python train.py --dataset="pictures of board games with random positions, seen at a slant" --train_examples=97500 --color_jitter=0.6 --norm="layernorm" --inner_norm=false --drop_path=0.05 --depths=[2, 4, 4] --projector_hidden_layers=1 --beta2=0.999 --decay_fraction=0.4 --final_lr_fraction=0.01
Rows from block 3 of a small self-supervised image encoder, named by matrix and row number. Rows with one number belong to one neuron. Each number is 128 + 32 x the weight over its row's rms, rounded and kept within 0 to 255. All counts start at 0. Numbers have three digits each. After the name is the row's rms in percent of the matrix's.
After each neuron's rows are labels from the 100 images, of 14848, where the neuron reaches its highest value: "strongest on" is what is common among them; "patch colour" is the nearest of a few named colours to the mean colour under the peak. Only what is clearly more common there than usual is listed. The data: pictures of board games with random positions, seen at a slant.
# fc1: MLP up (model.blocks.3.mlp.fc1.weight, 192x96), inputs 48-95
# fc2: MLP down (model.blocks.3.mlp.fc2.weight, 96x192, transposed), outputs 48-95

fc1.190 107:175152081095105137184182159111122135106160090167157111083129165142129140113130101102110156084134111162061111111148145107152113160163146108085139
fc2.190 106:130130110112135103187171166123139145117124042127168120106153128101174143114138058122133092085144098126072138124158102104151077132202130079133121
strongest on: noughts and crosses; digit grid
patch colour: pink; white

fc1.162 093:107084138096128127147106131096143142106160088140142059141128102137147099122129119044085197141108138093135092188146138202063118143121061138152178
fc2.162 098:134128125123128122102113136168164152075152106160077178122062101154107156166089154177104141147103151114140145100121147077115070095113172073142064
strongest on: discs on a green board
patch colour: black

fc1.92 102:183055204104141152143183124133132151090097084139074096136110083111135158172144103087116103175182076137142148149160139177154124105088119119153107
fc2.92 110:099118174117067159144101107147129151114198145130104087124140192176135076128088139126147112087183094150144138157117170155079075120081170098149112
strongest on: noughts and crosses
patch colour: pink

fc1.143 078:136150079101105130117128078136156146109108110166180103140111120164131155148102096138180153116112079117121216183077150199174086128178127128122119
fc2.143 063:155126134136116134219184097162105091119167042155168118164144120169133152134139114165116129121136123124129149114171107128187151189124090079090103
strongest on: nearly empty; noughts and crosses; more pieces: equal
patch colour: pink

fc1.111 103:113105198170118147127041108178120123135132112078153132131184156066124089073154123171113114165145139138188190130105163146082170157137113120127139
fc2.111 099:143124168083111197110145106082114129111130137124165080093144196152155124174127127185166120058111070153103133179109150166088092130038099118204144
strongest on: digit grid
patch colour: pink

fc1.104 109:094090112133125172101177106100115063105180109131121134112146169159077118085122079128139087135189140122115125124199150094132117162147070116195099
fc2.104 121:086144077168100097128054127161205172088131119157150144177080109118116122098110133089181147111098091139144141065078121149166130116118200132093116
strongest on: noughts and crosses; nearly full
patch colour: grey

fc1.122 110:127120149112098167112171106094111139097102087155126101152146125104096162062111144086132183166105062164092152161188162175128081117056129077140123
fc2.122 105:136179149126157176159114160110122117101091131120190105145152164130185159154119127169161091070074064156101125125114133171074120100097066155158124
strongest on: nearly empty; noughts and crosses
patch colour: grey

fc1.18 112:124202109141113107113092172177133153094092154128135131140123165086137078135074162078143130226062160126121156049116150175149140117089125122107099
fc2.18 106:151148108134176124166213120096110119119129110106140142139090137135091167133107137142139156176082161108114142193121182113169139132135136066091100
strongest on: discs on a green board
patch colour: green

fc1.119 112:101101141117191106147130118118160062129132146119147106158104077105135136155167177109142096071135172170078124115169118094153176110094117135089105
fc2.119 128:113131137158114168146175122057129075132125182124123126104129159153108101147131165118120113146144110181104157128181126122194182131156097169141136
strongest on: stones on a line grid; nearly empty
patch colour: brown

fc1.59 104:128172085137181071154100119135143133099086166135109159104089100141097135193136094087125098132107184111129137121047156087105186135176089138135078
fc2.59 106:117127198095136222117085090086092139119144101160120125119162158163109134110140097173132125116155098119125175207168121209119117084089126110158083
strongest on: noughts and crosses
patch colour: pink

fc1.184 098:110162093063112108154089055160167076117182104120124152136148109156108139138146163165118122095134117108151088105172120095158109141130169093077123
fc2.184 100:117163137095151201126135113108106090076101135160082099101131097110092151106146104108148143166083109110134147116100123095129105056142169125125132
strongest on: stones on a line grid
patch colour: pink

fc1.31 095:096114126146112112148160147168084151124124159087118100134140151163115068102155083165118191119118080115066110188155168104153121139156079078067150
fc2.31 094:111145131109220071186169147082122160148157096083158135118144108077149114127183077122118122058165082116082088154159093155139141134159114143091113
strongest on: noughts and crosses
patch colour: pink

fc1.127 095:182142157192140142178125108164117160139120120129187116136153129149115146125123036212105116099084096075110132085097150157104058124138154130167138
fc2.127 101:159084180074181150100104104039096118124092140085115108110125163142153122123136132065110117121140139170161142137203128138157150072138162140140172
strongest on: nearly empty; stones on a line grid; discs on a green board
patch colour: green

fc1.128 092:140148110143122154123104112156143180133109128074201151152091127157105109143115046149166162111076057137095123140082147164103045160184112096130144
fc2.128 082:137137181132113205142129133108140166116110104143152141128134109151149144112126016156120070093163089176109141166175115152135148119120121065145104
strongest on: noughts and crosses
patch colour: white

fc1.5 097:104060119109106145175142115095072113072195118135119139152146068139108150107159107112140176082159157154102091130074121097138107171191064117116135
fc2.5 102:169125130128140162160140164075126167096189090073103136114129113177140120216076157083097152105136107090143108169147131187161144156137149071140149
strongest on: noughts and crosses; digit grid
patch colour: pink

fc1.108 089:065163106094125129132104050150082081124110140132096065115169125111151100111197142135172114125152134105139123087083182128088156074138219147147148
fc2.108 087:057156173109121127142062144156142147159137140170130124088149145100168122088166052111091106070132111151102070108138162145106076073153174148154141
strongest on: draughts
patch colour: pink

fc1.147 104:111085111166084169132135180126126095130150051104086147100131172170083092106113038130116112100182102146107100155142132073158123153174119090152129
fc2.147 107:079206078144055133112101112125197133117111168136159125127146131174121146083145090095207106079109093166153127115067133130141095137123113131130139
strongest on: noughts and crosses
patch colour: pink

fc1.157 106:100185161129107149156114127163127117072116133136143150175141092152132153155107131120154148138086120103125212083095122182159133150061132159122102
fc2.157 097:107164106125137092114124182174169162140141114111111135188090085109121073037130135034150140159168125145175070080108085119118108186123160180099158
strongest on: noughts and crosses
patch colour: pink

fc1.27 082:126119065111173090118133173108133142146160185177137167127102124095114102132137149059135204137092114052087073097202131139144108124175146163085117
fc2.27 081:138123101119033183076143116178163138106122119168114146141158118144130157128106086086147082127130127188146168132103115132110147112082070102135128
strongest on: stones on a line grid
patch colour: pink

fc1.35 100:096089192074167164055177110142120141147099121079130129077151113092137145148150112214128132127168133109149143145096158185154131144105094145203125
fc2.35 107:108106159158165147146123128101152157141145166124118123150098112123129106112126134074149163094082080162153129139047106162118146098116125170113125
strongest on: noughts and crosses
patch colour: grey

fc1.164 123:098063171124172111082134137158146127213114120126085101110153154115126076110143136161115126105154154163124112180190069106094128074192148134110157
fc2.164 115:139109094111155147182105150167133164123104117126110084122097142112130089103162144097168227145153125132135061097075116133115136136125181192117163
strongest on: discs on a green board
patch colour: grey

fc1.73 104:107114171135099162130157075150114117115100155119132171035169159123103118118126150150076102118103157143085143134126188165195133173120049127163116
fc2.73 103:132105175096194181118134082015152115163110134168118128152108143088119140094182111145108109141154135160098105143131119125145131109119149124150102
strongest on: discs on a green board
patch colour: green

fc1.167 100:146094139147104122167152123135124113162116076128131174156146162110073058067149144103091178148114115172163094164188116137121168152143121155059130
fc2.167 114:156118103127158190146118143100170123084155163117155113132097130161153134181093156134136115126133107099095215070055132173094086123132090129128151
strongest on: nearly full; stones on a line grid
patch colour: brown; black

fc1.188 088:098131099125147106129133148089198102061168167174154134138103114163152169114057120057130121131074127110086123113181129115145073153127179104125109
fc2.188 075:145176166129108077118138123177119101101155145128130052107085160118172105232123159205117104133132099104134171065084140114103158089102140154109132
strongest on: stones on a line grid; noughts and crosses
patch colour: pink

fc1.177 099:085158101165094125161079100178161111131142066082118157093169130192120115183126101112076098137148158106137125111039112139083093167137094085151143
fc2.177 092:147103112137114166128141120106030116113185162197114127072146175189084134140113126193102197123083088092132163126130151141122130148163111133157125
strongest on: stones on a line grid; nearly full
patch colour: brown

fc1.24 099:107198109101148088103065112108123147161161119118151134071138139128089104093126212147144146170119154178123097129109107166117121086085104082110118
fc2.24 100:116089139117113161117086104153151179125158138119132172107084112186141127063112122122118107125186111152063163113184151086072128091160154076198094
strongest on: digit grid; nearly full
patch colour: pink

fc1.183 098:143199090116112104125142143129181117087113133128077134111134129148164135118132074125129126127121111094115098188126143134126171056135144136098148
fc2.183 092:126123099088172115124155197088116066098087158136141136118087132089140191157152137194151103079113160127148082168110168069136120072144099092149113
strongest on: nearly empty; stones on a line grid
patch colour: pink

fc1.102 103:070148178124132132076146021170126094125097175076096113093155129163137129132125083134126208128140089076092158164168149135131117156119106156171121
fc2.102 103:094162106139128100094100155107203149141083140087121133160149117144111082096150113075157128110119057178136096142084113127100124143136110157115184
strongest on: noughts and crosses
patch colour: pink

fc1.178 100:128146175160140124078148069085189156125106183167134125163144125119116151101098174066125119142146159172197139109128110141122081117112174175141136
fc2.178 108:107166093124136123123100094098196104141107189093197077168158181083137173090146092139181084123160142145144134175127176207120089117095094120113103
strongest on: noughts and crosses; nearly empty
patch colour: pink

fc1.146 074:108160144135050190092130081160073153115122111121153166124172137148126143091184133086130106152182165109188159065159132162162106098147148105130101
fc2.146 073:111143165149055190057128147180112126160151166201102147107139135108135169095147070134114139140105122157125099063123145090154075044120100092158124
strongest on: nearly empty; discs on a green board
patch colour: green

fc1.142 103:129107149088117075126080108115145148158154163071087100114126143095154139130115189155160114124106123081182183118137103165141162088115138150175156
fc2.142 100:170073154107218136128202156099042154173126099124123119123107117150161128162134150155082182083109099137125116146167090124124137093119116122143141
strongest on: discs in an upright rack
patch colour: grey

fc1.105 096:129083144121149109112077095118093091158209139144130115185129180126130079156130187078181142160173163152104159117164125174153107129088132111094123
fc2.105 099:126135166096177162111102123068137173112145130056075144089135099179138124162104151064106111120140141087117102173083103204128135092062214149145160
strongest on: digit grid
patch colour: pink

fc1.181 106:120109132173163094082157182152122139154093134112160173146088134128100105122144154130166167112078164149176122055123148066169107094109081124086116
fc2.181 107:151149150140136115134115080128121155162178119079157075088163174102139073160132158151157131135174105117144120121098126164105124163100180135111145
strongest on: draughts
patch colour: grey

fc1.137 123:160118136168128130121145123151166127109075130071088135134124109133141131120124112133126049095140134134104093098068145104113162184171117169114105
fc2.137 126:030097115105070200108118163167112122089121116202108135096146111111119140096172101100173117128192160147095123094070172151130104081141144120141134
strongest on: digit grid; nearly full
patch colour: pink